config.toml
crop_scale_min = 1
encoder_depths = [2, 5, 5]
encoder_kernel_size = 3
decoder_fused_qkv = true
l1_shrink = 0.03
Rows from block 9 of the image encoder, named by matrix and row number. Each number is 128 + 24 x the weight over its row's rms, rounded and kept within 0 to 255. All counts start at 0. Numbers have three digits each. After the name is the row's rms in percent of the matrix's.
# convs1: 3x3 conv (encoder.blocks.9.convs.1.weight, 192x192x3x3), inputs 110-119, a 3x3 kernel for each
convs1.24 067:130129131127126128127128128127128126178069128129129128129126130126127129129131127122126240132084118132131059113128128128130128126126128126129126128126131127129127129127129126127131127131130126128128130129126129125128129132129125130128125129127126130129129129129130129127
convs1.25 091:131128127126127128099132126128127126129128118127128127126129126126128127127125126127118132125127000119150127127126129126129131129126128125127128130129128130127128126126126126127128128128127127128128130129128127126129127130142127128123125132130131128130131128130129128126
convs1.26 122:127127127119129127128127128127126127128129128128128127128130132129130128128130129125113128126181125091149126127130129127129130129130129129128129129129129129126127127128128128128129128129128127127126129135128127129127128034126140127112128129128128129129128130129127129128
convs1.27 079:129128129127127128129125128127130127128129127126128128131129129127130125129126127132102060255144018110000130127127128129129130128127127126126128129128127128129128128128129130127129130130128129128129129129127130128129129127126126145127128131139127127128128128129130128128
convs1.28 104:128128105127128127128127128128128128128127128127128126127128127129128128130127128009129115154157053238017102128128126128128127129130128129129129129129127128129130130130128128130127126126128129128127128126129128128128128123129122128128127129118129126127128129129128128129
convs1.29 069:129129129128125128130126130128127128127130130127129128126128126127130127130129127127153069159141255117104112129128128135126129131126129126130129130127128130126129127127130126128127129126130127127128129127128129127126126129129107119130085131119128126126129130127128126126
convs1.30 099:126127128127125127128126126127130129129129127130129129130129128129127127129127128000059000124131030132095198127128130128130128126129127128129129127128129129129129128127130128127127128128130128128127129127127129126129129097129126128129131121126128128130128127128128131128
convs1.31 109:127127130130127129129129128126130126129126128133129128127127128129128128128126128112076140124151130250197155127126129129128130128128127128127129128130129129128129128128129128129127129128128127128128128139127127128128130115129132127130127128129127127128127129127130128127
convs1.32 108:130128128127127128128127128129128128127127128082127129128128128130128129126125128123127098000127131255121060126128127129128128128127129129128128129127127127129127127128129128128129128126128127128127128127128126129128117077128126129129128128126128128128129128127128130128
convs1.33 079:128127130128134129126128129129127127127128128128115127130127127127130129128130126162107131121118188130202171130127128129128130128125126128129129128128131129129127130109128129127129128132129128126127128127129130127126127128127126161113126140132129130128128128130128126126
convs1.34 127:129129127129128123139128127129128127129128128128128128129129129127127129128129127128153152130148050000107000129127127129128128130129128128127127128126128128128127127127128128128126126127128128129127129127129129128129128129121126130129132130130127127127128128130127127128
convs1.35 092:127128130115128128128128129126128118127127129127128130127129124128127127128126128128157255089199128140134105130127127127125127127129129128130127128127129127126129128126125127129129129129132127128128128129129127127128126155127129129132129129129128128127129129127128128129
convs1.36 090:130127146128111126129129128127129126128128129130128129128129129128129128127127128120087204103120255072000137130129127128129128130129128127128130127128129128129127127131127129130126128129127128128130128128127128128129127130130126129107131130133128128129127128128127129127
convs1.37 086:144128129129140129128127127127127129128129129126131128130126128129127130128129133176034093122122127103058150126128127129130130128127129127129130127127130126129130128129126129128130129129130130129129130129127128128127131109131128127130147130126129128128129127126126129127
convs1.38 137:127128127125129129138128129127129128128127127143128129127129128129128129129127127093098127121100155129125205129127129128127129128128127126127128127127128129128129126128128126127127127127128127127127128127128129128127126130127131127134128163129129129128127128129127128129
convs1.39 134:128136128128129126128127129129130127128127128129128128128129128127128128127126129135175073140136119129101127128129130129124127127127129127127128128127129128127128128129128128129128128126128129127129129128129127127127129124096130130128128127127128129128127127126129129130
convs1.40 261:127128128128128128128128128128128128128128129128128128129128128128128129128129129139130127105116173113217255128128128128128128128128129129127128128127128128128128128128128128129128128129128129129128128128128128129128128128127128129128128128128128128128128128128128128128
convs1.41 145:129078128128129128127127128128128127128129127129128127128128129129129128129127128130125132128135123120149129127128128128128129129129128128127127127129127127129129128129128129127127128127128129128127128128127127129133129128108128127131129126127129129127128129128129128127
convs1.42 059:126129131138126128129128129127119130142122127132127127130127129127129127126130125255245096096127127127255250125128128130128128127129131127131129124130129126127127129127125130129125128125127128126129126129127126125127131128126132107131116130127129126129129146129129131129
convs1.43 077:128126128129130129129125130129128128127127129127131127128129127131130128130131129152136100108048066052132184125129128130130127130129129128131128129129130129126127130126127128127128128127127128127127129126127127130130127126127121130135128129128127129128127128127129128128
convs1.44 114:137131127130128127128127128127120128130127128130128128129128128129127129127129128255207255121128163244030137128127127128126127129130128128129128128125127127128128127129128129130127127129128129128129128129127127128129125143128128129127127116127129129127129128129127128128
convs1.45 115:129128128129129129127129128130128128129128127127128127127126128129127129126128129255135194066102128173209255141128127130127127126129129128128128130129128129129126128128129128130128129127128128128130127127128128129126126132128127131128133110140128129129128127127128128129
convs1.46 076:127127132128128130130131129130129128128129126129130130130126127127127126129127130073125255151042042159067091129129129130127128127127128128128130130126128129128127136127124128128124130130130126128127128126127129127129130121128124131129127101130128125126127126130127127130
convs1.47 072:125125129151128129130127124130128129130130125126129128126128122125129129129129128083114088010131127058042085130125129128127130129129129124125142126128127129130130127128128125130128129131129125127127127117128127126129125152128101126167119129140132128127128127124130132128
convs1.48 073:129128126132129128132123126130126128129128129128127130131126124127129130127129128129130134205128137132125100128127129128127131128129128130129130128129125127128129126129127127128129129126129128126127126129128129127126128128096117130128129129124131129126126126129127129127
convs1.49 064:129126129130129128097127127131125127130124131128128129127130126127129129129129124048126141000124193110120000126130129127127130128126127127131129129129126126129126129131130128127127126129128125129131127126129129129131127123132129142134128129124129127122128127128129128128
convs1.50 152:122127128129129128127129128129129128128128128128128128128127127130129129128127128129062078074118126134142129128129128130128127132128128127127127129128127127129128127128128127128129127128127128127128129128128129128128130128129127129116127129129127128128127128129127128127
convs1.51 064:129067125138126127217128131128076126127112128136127129129127129127126130128130129108000118191000132131121147131126128130136125128129126128129124128125125128128129130128128127128130129131130128130128126131131127126128127124130128127128130128130127126128128129128129129129
convs1.52 166:127127122127128127129128128128129129128129129129127128129127128129129129127129129166129217131094130109183224127128128128128127127127127127128127127128128128128127127129128128128127128129127127127128129127129128127128128128128130128128128126127127128128128129128128129127
convs1.53 074:111129129129129128128130128129127129160128128128126127128128131127127129127131127141010129147062157167035127129125127125128126129132127130125126128127127128132127128127127129128130128128137127129131130128126126126128135130126173128126126129130125128128126128128129127127
convs1.54 072:128116098125129181128130130128119129110120127128125129130128126129129127129131126084091104000198196000209071139127128131129130119127131127128128127128130127130128128128127125126128131127127132129128116130139126128129125130178128093130127118100124127128127129130126130129
convs1.55 067:129149128133126129130126126128130130128127129126132130128128127129128130129128126190101136157128210157132139129127126129130130127129127127128126128129129129132125128128129129129130124129124127128130128128129126128128129138106118154110123127126129126129129129128130128125
convs1.56 096:115128129129127127131129118128128127129129119126129129128128127128128128127128126000099128129125127127122128131128130130126128128126128127128127129129126128127129127128127128129128126124126129127128128127128127128126129121147129128127130128122129128139129129129129127127
convs1.57 105:128128128128127130128129126126129126129127129127128129129127128127128129128130129229062127255090127136131129127127128129129126129129128128128129127127128129128128128127128129129126127127129127128129128128127128128127121128094127124127126127129128130130128129128129128129
convs1.58 123:116129128129128125128129121127127127128129129129127127128129129127128129128127124255000000220044000147142124128128129129130127129128128128127128129129127129126127128127128129127129128127127127129127127127129127129127128130123129129127129129128128128128130129127129127126
convs1.59 085:138129125133129128126128129127131127127129127128129127128127128128128129129127129229245165207211187127083128127130130129130129130131128127130128128129127129126130130126129128130129129127136128126130128130128128128130129128083137128130117128134127129127128127128128125128
convs1.60 092:128128127124128130128127128129120128128127128129129128127129130126130127131131127061066126041208129132127129126127128129128128129128130127128130130127128130130127128130129129133129130129128128127128128128128128129130129128127127127127130129127128128127128130128130128129
convs1.61 098:128126127135120129126127128129127128129124130128128129129129127128128128129128130159126066255146130215049117128129130128128126129129128128127129127127127128130126129128129128128130128127128129126128129130129126129128120127147128109121140130127128129127129131129127127130
convs1.62 116:119127129128127127129129129129129127121129130128128133128127129128128129128128128131127132137126152127139255127129128128128128127127128127128129126126132128127128129127128127129128127129129129127130129129127128127127156132128164129128138097123130128128128126129126128127
convs1.63 125:128127127127128128128130129130129127127137127107129128129127128128128128129127127123255129000152187255113106129128128128133128128127128129127128130123129128127129124129127127128128130127129128129127129128127129127129130127130125128129130128126129129129129128126129127129
convs1.64 119:127128129128127127129127128126128130127127128127129127128127129129130128128128128120207151052128249236124133128128128128128127128130127127129129127128127128127127127126127130128127128127129129127127127127129129128130127142130140127127130146127129127128128129127128127127
convs1.65 119:129129127128129128127128127129129127128127128126128129127127127128127128128129129128138137134211126099055000127127128129128127129128129127129130129128127128129129128130129127128129129127128127127128127128127129127127127126086128131128127129126129128128128129128128128130
convs1.66 103:128129128126126127109127128129127129129129127127127128128128130128127131129128128133131174217204132120201105129128128124128128128128127129127127129126127128128128130128127128130127129128126128127127130128128129128129109127127116121127100125130127129128130129129128127127
convs1.67 118:128129128127127126127126128128127128129127129127128129128129129128128127127129127064220098095127000101127156129128129127128129128127127128128127129127129128130127128127127129129128127129127127129127129128128129128128124127130129127128130150128129127127127129128130128126
convs1.68 154:129127129128129128129128128128127128128142128129128127127127128129129129129129130130129066114107123133127104129127129128127128129129127129127127128127128127127128129127128129128128129128129128128127127128128128129129128127128137130126129123129128128131129127127128128127
convs1.69 108:129128125126128129137128132126127129128125128129127128126129127129130127127127128167068091255130129164129167127129126127127129127128129127128126128128127127130128127127127128130127130127127128128129127127129129129128114127126127132127129131144127127128128127127127127128
convs1.70 082:128127126126126130127130129127127127128130130127130127126128125130127129126126129073156122077129000131129108129129127127129127127127127127130129130129129127129128126128125127128126130127131128127129128128130127129129130128128124126126128129128125128128129128128128127125
convs1.71 088:129122134127130126155127127126125145123126128130127124129127131125129127128132128081000183127129086107123128127125126127128129135129127127128129128127129129131130128130128127130127128128128129129128130127127129128129145131135126156197129095111127131127128128129129129127
convs1.72 107:183115128125127129126127128129130128128127127127127128129129129128129134127127128138121000130143095017137160126127127128129127128129127127129129127133128129129129130126127127129130130128130129127128128130127127128128128129127127129128127126129128130127129126133130128128
convs1.73 071:127128129125126125125130130128128126137129128127129131127130129131129129127127128129111000031096131162093084128129129128123126129118126127125127128122131127128131129128128129127127129127128129128127128127131130129125152126128130124127128125129127127128126125128125128132
convs1.74 129:128128130117129127128128128128127128128128128128128127129129127128129129128128127043123064003137104128255215129128128128127126129129127129129129128128128130129127127128127129129128129129129127127129129132128127129130127129128128128129129129157129128127127128128128127128
convs1.75 071:127127128127130128126128126126132129129128127125125126128128127128128129128127129115000193121049100030090183132130126127130124129130128128129125128128131126138128123126128127126133127129128129131128127127129126129128112114131119132129125115128129129127126129127129129129
convs1.76 119:129128128128128128128127129127131127127129129127128128127129128128127128129130127140127175130188053127118000126128129127126129129128127128126129128128133128127129127129129129126128129129128128128129129128128128128129131128131130129129128129130126127128126127128129128128
convs1.77 095:128129127128129130128127130126126128130126128129127125128127129129129128127130128152112169115134126120123245129129127130128128129127129127126127128129127127130129127128127126127131128129128128127129129127128127125128127129125144127128124127127129126128127128129127128127
convs1.78 061:132129127129129130130127128126168128126133127129129126129128128127129127130133136000128120166118244123135126128131129129122127127129124129129131129128128126130129129128126126125128126129130128128128130129129127127127131079135129131142128128134129128129126125126126129126
convs1.79 078:131128174128127130131127128129129128127126129128128125128129128130127129126126126133132025151109202121255058128128127127131130128127129129129124128128127129126128128129128130129128128126126127126128127129129128127125130097130132126131167128130127127126129127131127130127
convs1.80 117:136129129147130114127128127128128128140129125128128127128129130129128128127127128106001002128146126032255090128128127128128129129128129127129130128129129129128128128130129128130129128128129127127127129128128129130129127125130129128139129127129127127128126129129128128129
convs1.81 060:130127137128129131141134130127126129127127124126130126127130130130129127129128129147122123108255255084255107128130128124131128130130128128130116130129130130127130127128129129129127129126132129127126125125127128126128130132114129124073129130131127128131126129132129129129
convs1.82 073:128129128126129127129128127128129127131127127126130125129128129128136130129126126176066140113129133129149188128129130129131129129127129127128127129126130130127128126129128130127125128127128125129127126129127127125129130124123129132129136129123128129126129128129128128130
convs1.83 086:129128127128126127129131130126128127128125129129129128127126127127130128127129129129127128149103130111000255128128130129127130126126129127129128127128128126126126127129129128127130130131129127127129130127128130129126126129129128127129141129127126131129129129126128128127
convs1.84 092:128127131126129129138129128127122128130127128128130128129126127128128130130128127145097255128167127138124200128125126130129129126127127130126129128126126128128128127126129126128130131130126126129130126128127130127129128128129129134126130129126129129128128130129127128130
convs1.85 110:130128128130129127127128128130130127130130128129130129127128128127128127130129126173065085127145255095255243128129127127128126127128128129130128128127128127128128128129128128130128129129127127129128127129128129129129129118132129127131129129128126127128128126126129128128
convs1.86 065:130130129127126131129126126127127129126128129122128128129128130128132128128129130116255126127091201039115114126121130123128126130129130127126126129128129129127131134131127126127129127127127126127129129125124125129130126125137131171127157129177128129122130127125130129129
convs1.87 101:129129130128124129129131127129128128127120127121129107130128127127128129127127129128127128145143146135228133128128129129127127129126129127129131127129128128128127128128129128129127126129129129127128127128128128130129130128129129127128126122129129129129127127129127127130
convs1.88 141:129129128128128128128129128128129128127128129129128129127128129130127128128129128129128103078129001127120069126129129128128129127128127129128128128128127129128128128127128128128128128128128128129128128129127128127128126130128127128127128128124127128127127129129129126127
convs1.89 139:127129127138128127127127128135128129128127129127129129127130130128128127129129129129032129129139255151143052128128128128128128128128128128128128129126128128129129128128129129128127129127129127128127129127128127127128127125130129133127125125128128127127128128128129128129
convs1.90 080:124127127129129129127120129103127128117129129130128128129128127128129128129128124255143084129255114131255083131129126127128129126125128129130129128127128130128128130128128127128127127126127127130132127129129130128130134126127125131130122128139128130129127128128130130129
convs1.91 081:129127129129127127128129129127129128126127128130129129130130129129128129127127127134094134103000130087105126129120127128127127129130129128126129127127128130129128128128130129129126127127126129127128129127127127128129129129144139136126129128129128128126128130129128130127
convs1.92 093:127130129131127128129130130128129127125127128128130127127129130127129128129130130126255255155102151186134126130128126129128127129129129128128129129128129128128129126122128127127130127126128130128128128127129128129129126114128127126127125128123129127127128127127129128129
convs1.93 081:127126126129128125128129130130130130144127127127127129128129127127127128130127129194107126058115127167058077129125128127126127129126129131126129129129129127128129127125127127127130129126126130129128129130126129127128128128126128127149118131128130130129129129128127129129
convs1.94 087:129129126135128126130127126126128129129131127128128129128127127127127129129128128132215130212116127000126136129129130127124127128129130128129129129127128127128127129128129127129130127128130127127128126128127127129127128129124130129143129128129127127129128128128127130129
convs1.95 077:127126127131130129131127127125129129130129130128128129129128128131128127125128127146128149125125253118133159128130127129130128129130128130129128130130128130130128129129129130127128127128129127128128131129126131129128127128127093129130103127130129129129128129130132130126
convs1.96 081:128122128128130111125126128127116127126128127129129129130128127127129128127128130154140133167120143127109111129127130127129128126127130127131130130128129128129129129130130127127126129130127131127127128126129131128131127119129129144127129128126128128128127127129126129129
convs1.97 082:127128128125127129128127128128128127128128129126129128129128128127128129131127125141087000097112085134255128128129129128126128130128128129128127126131129127126126128127126128126126129130128128127129128125126129130127120138123127141130126136129127127127126128126128127127
convs1.98 100:129123126128108129128128125128129126128104129129127129130127129129127126128128125069109129136074129065133051126129129129128129128129127128127127128129128129130129130128129127129128128127125128127127128129129127127129138127126128160155127128140129128127129127127128129129
convs1.99 135:128129128128127128127129129129126129127128131129127128128128128129127126129129127139070096065128129161126211127127129128128127128127127127127128129127127128128127127130129128127128129129128129129128129129127128129129126125126128126127126128126130128127128128128128129127
convs1.100 093:128129126128129128128129128128130128127128129128128129126127128127128128127129127130135131029012206163119255127129128129130126130128127130128129128128128129128128126128129129127127127127128128128129129128130128130126124117122127127114130130127127126129128125127127126127
convs1.101 059:123128127114130129130128129128129130126129129129126157126129129129123128127126129126122122255094064128129065132132131128128130128125128128127129129126130129128128117125125128126124131128129126126128126129129128122124108129106255121128128128123129126130127127126128129129
convs1.102 097:128126128129126128126128127129129129127128127125129129127127127129130129127128128131129085119126126117158149124126126126127127129127129127128128129128129130129130117128129127127127129129129127129127127127130129129129128126127163128165154114126128128123127127129127128127
convs1.103 067:128128125129128127129124130130129127127127130130130129129127128130128127128130127086156128192118255218169166130127129126129128127128126128129127129130126130126126129126126128127132129126128127130129127130126127126129129127128126132128131096129129128126125127127124126132
convs1.104 083:127126131120124130115119126129130129130129127124128129129129127128128128127129132255127123255129129163183175127129129129127129127126129127129130130149129129127129126129127129124127127129129128129129130133128129130129126116122163128130126129089130128126129128130129128128
convs1.105 067:129128126127134126127128127128126125129131127128129130132128128129128129130127127255128032119133099130129122127129133127103127130132130126127128130129129127129130128130129130132128128128129131129129127130127128130116125137183127125127134131131128124128131129125126127130
convs1.106 070:124130126129126131129121127130127129131127129129130127128128129129128129134124131246133069116077013128109124116129127127130128130127128130127126129129128127128126126128129125129129129130126129127128128126126127128128126137130128133128143131127129127125130129130128125128
convs1.107 093:129130135127128130126129129126128129129126128128130127128130128127126128129128130126255139131124126142140126130128129128128129128128129127129126127129129126128128129131128126131128127128127129129129127128128129127128128131139129129126127128126129127128127127127127127128
convs1.108 068:129129128126128126130126128127129129128128084125128128125128129128130127128129128072226129128188119131000106127127129129128130128120127130129127128129127126129130128129129128130130129126129126126127129129130129128128132134147136131132130130237129129130129130131128129127
convs1.109 086:129129121129128130128105130129130128128130129127127129129129127127128128127127128255123187128112143104173000127128126127129126128128129127126128129126129130126053126128126132126128129129127127130127130129128125128129129129126135124127128127129130128129130133128128127129
convs1.110 129:128128128128123128128129127126122128127128129128129129128128128129129129127128128147090112172102236127081126131128128129128128129128127127129128128126129129127128128129129130127128128127127128128129128129128128130128128128127131120129130129128128128128127129128127128128
convs1.111 090:128126124129128129129130129127159128130130131127127126128131128129129129128129131255127111125129129088128129129129127128140128128127130129126129129127128129128129129127128128125126127128141127127129127128145128128128128128125128103102129119134130128126129129130128128128
convs1.112 136:127128129128127128127128128128127129129128129128128128127127127127128128128128130127255137103128135087130191129128128127127128127128127127129128128129126128127128129128127127129127127128129128129127128128128127128127127128128128129128136128128128127127128127128127127128
convs1.113 109:129128128128127129128124128135130129129128128128127128128128129127130128128129128098116243161129131007000106130126128133127129129129129129129129127127127130129128127129129126131127127129128128130127127127128128127130118127131128125129130129129130128127130129129128129127
convs1.114 114:128128128130129127127127127127127128128128127129128128129129129127128130130128128129069063071000255017104222129129128129128128127128128128127127129128128128129129129127128129128129127129127127128128128128127127127128129125129128125126128129128127127128129128129129127129
convs1.115 146:129117128129129128133128127128127128128129127127127129128128128127127128129128129185128168093113135124122136128129129127128127128129129129128128129129127128128128129129128127129127127128128128128127128128129128129128125126128128127129129125115128127128127128127127128129
convs1.116 079:129127129126128041126128130128176126130125129127127129128129128127127127129128129200255255088136000131128255127129129129129127127130123129129130128128129127127126130129126129124125127128127128129128127128131131129130133131144130126137130129124129128128130128128130129127
convs1.117 190:130128128128128128127129127128128128128128127128128128129128129128128128128129129135128131128134128128108084129129128128128128127128128128127128127128127128128129128128129128129128128130128128128128128127128128127129127128124128128127129129127128129128129128127127129129
convs1.118 057:123132125125127128128132126127127130126127127130131128131125127130124130128125128000255122146146118115000124127127128130129128131128127126128127128129127130132128130127129128129127129129129130129127128125128127125128129128128130128128147132132130126130130128131129123129
convs1.119 188:128128127127128128128127128128128128128128128127128129128128128127129127128128128127115160128127126165255139127128128127129127129128127128128127128129128128127128128128128128128127128127128129128128128128128128128127129120126133127128128128128128128129129127127127127128
convs1.120 089:126129143127129129126206128129127127130138126127130127127128128127129128129128128191129190127131147125167130129126127127130127129131128128126127127128128126126130126126127128127128130130128128127128128128129129126125127129126128127079127127114126129128128129130128129127
convs1.121 092:129165128127127128126129129127160128128129127129129127129128128127128128129128130106108110068075124123122119126124129128128126128127129128129129127126130130129130127128127129130127127129130126128129128128130130130130132125131128126126126128125127126127129129128128129127
convs1.122 055:112127125129131129128128128127124128128126128129129129129130130128130124130127133106131255236124139126139125131126123126129131128128126130125131127130125128130132130128138124129126129126130126130126130130128128128126125122130126128100129132131129129124132128125125127129
convs1.123 096:127128130127126128134127128128127129131132127129127127127128128129128128128128130076156208000242088125049139128127128128127129128126128128128129129126126128127126130129128130127129128128129128129128127128128128130128131129150131128127135130125130127127129128127127128128
convs1.124 088:127129152129122129129126128119127129126127127130126130128129126127127128128127130004000238138116122147242128127135129127126126129126128127129129129128130129128128128129126125127130126129129129127127129127128130128128134113138129127128127129127125128129127128125129128129
convs1.125 066:124130127128128127129127126130128128124153128130127129129131130126129129128128126116000000001125120131115127130125129130128129129128128131130127129128127127130130127128126125127127130130128129129131129127129129129130120137120123126128128126127128127128129126129128131127
convs1.126 073:127126128130128127128126128127127129128128126129128127131128126127128128128127130131137117136127165096153049129129127127127130128128129127128129129130130128130127131128127127127129129127130125126127130129126128129131136128130126130120122127126127130126127126129128130128
convs1.127 123:126128127128127128128129127128126128129129127128126128128128129127129128128130128101083068112130130177000058128127127128127127128127127126129127128129127129129127128130129128127129128128131126128127127128127128129128130116122118125126129128129127129128128129129127128128
convs1.128 072:128127127131128129129122127128127129131126127127131129128127129124126125129128129000129129107133098161123195128127130126127126128130129128129130128131129128130130128130127127126128127130129126128130131126129127131127127123127127130118145188125127127130130131127128131129
convs1.129 101:127128127129129128129127128129129128128129128127127129128128129130129129128129128128101255036130137134000150128128127130128127127128129128128127128115127133128127127127128126127130126128128128127127129128128127128129128130127127129128125087120127127128126128129129128127
convs1.130 086:128129128128139128127128128127125126128129128126128129130128128129129128128130129133131127125123130128255000129127128127127129126124129126127129128128127129127127127129128128128128129127129127129129127129129127128130127128128111127130120126127130128129127127131129128129
convs1.131 105:126126127160129128127129126127129128128129127127130128128129127129128127129127128128129066130126127093074127129128127129129129127126127127130128129128129128127128127128130128128129130127141128130130130129129129129127122122138129126128125137130127128128127130127128131128
convs1.132 138:134129129129128129131128128127129129127128128130127128129128128128129128128128129196158127137128142123128128128130127128128128127128128127129129129127128129126128128127127129127128129128128128128128127128129128129128135119127126123121128128128128127127127128127128129129
convs1.133 083:128128130127128126130129127130130128128125127129130134129129129128126127127129128187112050118089146190125062129127128128131129129130127126128127126129129128128130127128128129129128129127125128129129127127127129125128126126129129125128127130126127126129129130126127127128
convs1.134 143:135127127129127127129128128128127130128129129128128128127128128127128127127127128093127100118128128065120123128128126127127128129128128127133122127128128127128128127126125127128127129127130127128133128127129128128128129130128114127128124129127129129127127129128129129128
convs1.135 121:127127128126128127128128126129128128130128128128130127129128126129128127129128127109126177125054132031056141127127129128128127129128126129127131128128127126127130127129128129128129127126129128129128129128130127127127125133127128129128126133124127130129130128128126129128
convs1.136 093:126129129129131126127127128128129128125130128128129129128127129127129130129128130126127076127112121025088000127128129125126127130128128126130127128127131129127128127129129130131131126128130129129130129128127126128131132155127124133128129121127127129130127129128128129129
convs1.137 097:128130127127127128128128128126129128129097126128129128129128128127129128129128129105128004096073090129255163131129127128130127127128127126127126129128129127129130127127127128125129126127128128128128129127129128129129133128130128128130129130130129128128128130129127127129
convs1.138 086:128134140127128127127130130128127128128128129126127127127128129130126127128128127255192108130097129132130060135128127127129130126129127130127130130128126129128127129127128129126128127126129128127127126128126130127127125127129128113130128094128128129128128127128126127127
convs1.139 103:122128129123089129128127126128129128130126129129129129127129128128128127127126129134066255156128105000118127127129128129127128126126128128129128128129132128129130129129130130129127127126128128129130129126128129128129124126129127131128132128129130128129128128128129127128
convs1.140 105:129132128119129119127129128127136129128127127129128128127127131127129127128128126141225226125188094130133114129128127128126128129128129129127132128129129127127128128129130127130127127128130127128126128129122128128129126128129128128119120127128128128127128127129129129128
convs1.141 101:127127127129129130129127128127127127128128128128127127126128129128128127129127128108124132126000255255063130128128127126130129140130127127129130130129128127128127127127129127127129126126126128128128128127128128128127133127119129128129133128127129129129128127127129127129
convs1.142 050:128125131126130131128128126124128131130127129127127125131127121127126128130129129138113134126255170101122110132129131130126131129123127129130128131126128129128129128128129127130128129128130128131130127128129128128130086130126132126129115108129126126128127129131127133128
convs1.143 133:133127118129127127128128127127108129128127129128127127129128129129129129127127130181149128143254187127130128128127127128129129127129128128127128128128129127127128130127128128129128128127128129129127127129129127127129127136129128131126129126128128128129128129128128129127
convs1.144 084:128124128131182106129128130127127127130126128129127128127126131127127127130130130125073119052000176037116174127128126130129128127128126127129129127127129127129127130126129127129127129130127129129127127128122126128127125119129129126129113118127128130127129125129126129129
convs1.145 102:128102127140129126126130129127127129130128129129129129130126127128127127127118127112128125025130188158161028129129129128130126127129127127130128129129129128124127128129129127128129129127130128128127129129130127127126126128129129116116148139127127126128129127127127130128
convs1.146 112:129179128127128129128129130129128131127128129128127129127127128128128128129129129128000088255038000101165097128127128127127129128128130128129129128127127127127130129127126128126126128127130127129128126126129128128127128128132127115129128128124129129127128127128127129127
convs1.147 075:128126128126125130129127127129131129127127129130129130127126126126130128126127129000062112144000130229129074128128127128129128126132126132131127131130130126129128114128127127129128127129129129129129129129129128127127128125128129130128100095130130129130129128128129126127
convs1.148 099:129129129128127126122127128129128129127129128127129130128129129128126129129127127227144032000068197031024128129128129126127126127127129130128129129128129128129128128127127128127128128130128130129128127129126128129128126131128131129127129117119129127127129129127128128129
convs1.149 115:128129128127128127130128130128127128129128129129127129128129127129130128127128128142182090255085000255126050128128128135127127129127128128128127128128128128127128128129128127128128127130130128128129126129128126127127129129134128131126127128131129127129128127127128130127
convs1.150 070:127126128130130127127129127126132128127131127129128129126128131127126127129129128163114248132143120128146135127128126128125126126129128125126128128128129127127128128127131125127130130129127129128128125126128127127128134120128099128110114127127129130130127129130128127127
convs1.151 095:129129129129131128129129128106126128125127107125147129127127128142129128129126127233174144129015046187000122126129129127130129126129128129128128128130127128127133142128128128128127127130131128128125110126127128130134125126106133130114115132115127128130128130126128130128
convs1.152 062:113126160126128125127134132131131132128128131133126129127127129128130130125125127125097000106128092126112205124128126123126126128129129127125129130128128127130127128127127125124130126127127128130132130128127124125129074141131129129143128138129127126125136126128132128125
convs1.153 094:130128128129128129112126128127129128128127126112129127128129127130127127128129127175003159255116081129194127129127127128127129128129127128128127126127129125129129128128128127129129129128129127128129129129126129129127128129128129130132125130128127129128127128130129129129
convs1.154 093:128126129128128127148129126126128129127127128128128128129127129130128128127126127128159000127010000221149000129128129126129128127127126129130129130128128127130128127130129129128129128127127129128127129127129128128129126128127126125125130127120126127130129128129126130129
convs1.155 078:127127127129128127107128127130129127127128127129125130130128126126140128129127130000156065193208187121000107129127128128131127128130127126127127128128128130128129129128126129128127128130126128129128124127130127129129127124123129129088136125080129129124128126126129126129
convs1.156 071:129129130131126126128131128129128131129130128127126125127130127127127129128127126077133000091209123116000074127125129130127127129127128126128127130129127129130127128127128129129130131129127126127129130129126127128128130146130126125140127116125128129127130128127131127128
convs1.157 092:128128128129123126128128129125127128130128129127129128129127127128129127129127127130131130124136130025064110127129127128128128128127127131129130129129130128127127128128127126128127127116128127128127128127130128128129128133124129131104121129129127128129128129125129127129
convs1.158 059:125129129129126128130127128127130132127128131126127127128132129126129126127130130195122255122123255132150132130128104129129124131128129128129126127125127129128128124129129126127129129128131126125128129128127129129124129139126127130124126129129127126130127126129130130129
convs1.159 105:127127127129128128110127129128126128129129129129128128126130128129127127127126129133096001129128079103036134130129127129128129129127128129127128130129130128130130129129128127127130129129129128127127128127128129128127126127134128127128127145134129127128129125128128129129
convs1.160 102:130128129128129127126121128130129127129129129128135133128128130128128129130128127122087141126255183057197104128126129126128127128130128128127128130128129129121127129128130126128129129129127129128128129129129130128127127121126124135127131116127128127129129129129127128127
convs1.161 087:128130129126128127128132129129130128127133129127126127126127128127129126127126128123000110128085107252195127126127128128128127127126128128130131128129131130128129126126128127127129130127125126129128127128128130131129129129130099121127110124129128129126129129130129129129
convs1.162 066:127131129127126126140127128131128129130126119131126113127127127127127128127128128128133132165164255145199132127127121127129130127126128130128124130128128128125129127128128129131130127128128131129128131128127129128131130130129126080124125129127129125129130128130131129130
convs1.163 072:126129128125130130115124127126126130127129127126125126126127130127126127127126129127148135255131227192042225129131128123126130129126130128126127127127127130130127128130131126130130130126129127128128128127128127126127127126128129129135131106128128127130128127130128131126
convs1.164 111:126128127126128131128129129128129129128127129128127136128128125127127130128128127133122248124136000127105157128130129129125129128127128128127129129128129128129131128128124129129129127129127128128128127126127128129127116125127127129127144128126130127128127129130127129128
convs1.165 063:126131129087127125127130130126122124129131129129129127128127129128129128128129131122156127149096000136153132128127128129125129125127130130127129129126127127129131097128124129129126125129128127126127128129128128128125130112126129128129128126126129128129127126131126129127
convs1.166 052:127129129129128126130129128130128130125129126127127127129125126125126127126132129122135095255069002255194129135125127130123126128129126128124126127127127126127126129127129130127128126127131128130128127126127130129128125130127134111128128130126128130127126128131128130126
convs1.167 183:128127128128129127128128127128128128128127129127128128127127127129129128128128128128126119095128129126255074129129128129129128128130127128128127128127128128128128128126128127127128129128128128128128128127128128128129128128129124129128108128128127129128129129129128128129
convs1.168 095:128128130127127128127128129129130130130130126127126128128129125129127128130130128000122128131148140152054116128127127129126128128126128127128128130128128127129128130129127130128129127128130128128129127128130128127126127147141126146128129127126127128130129127130128129128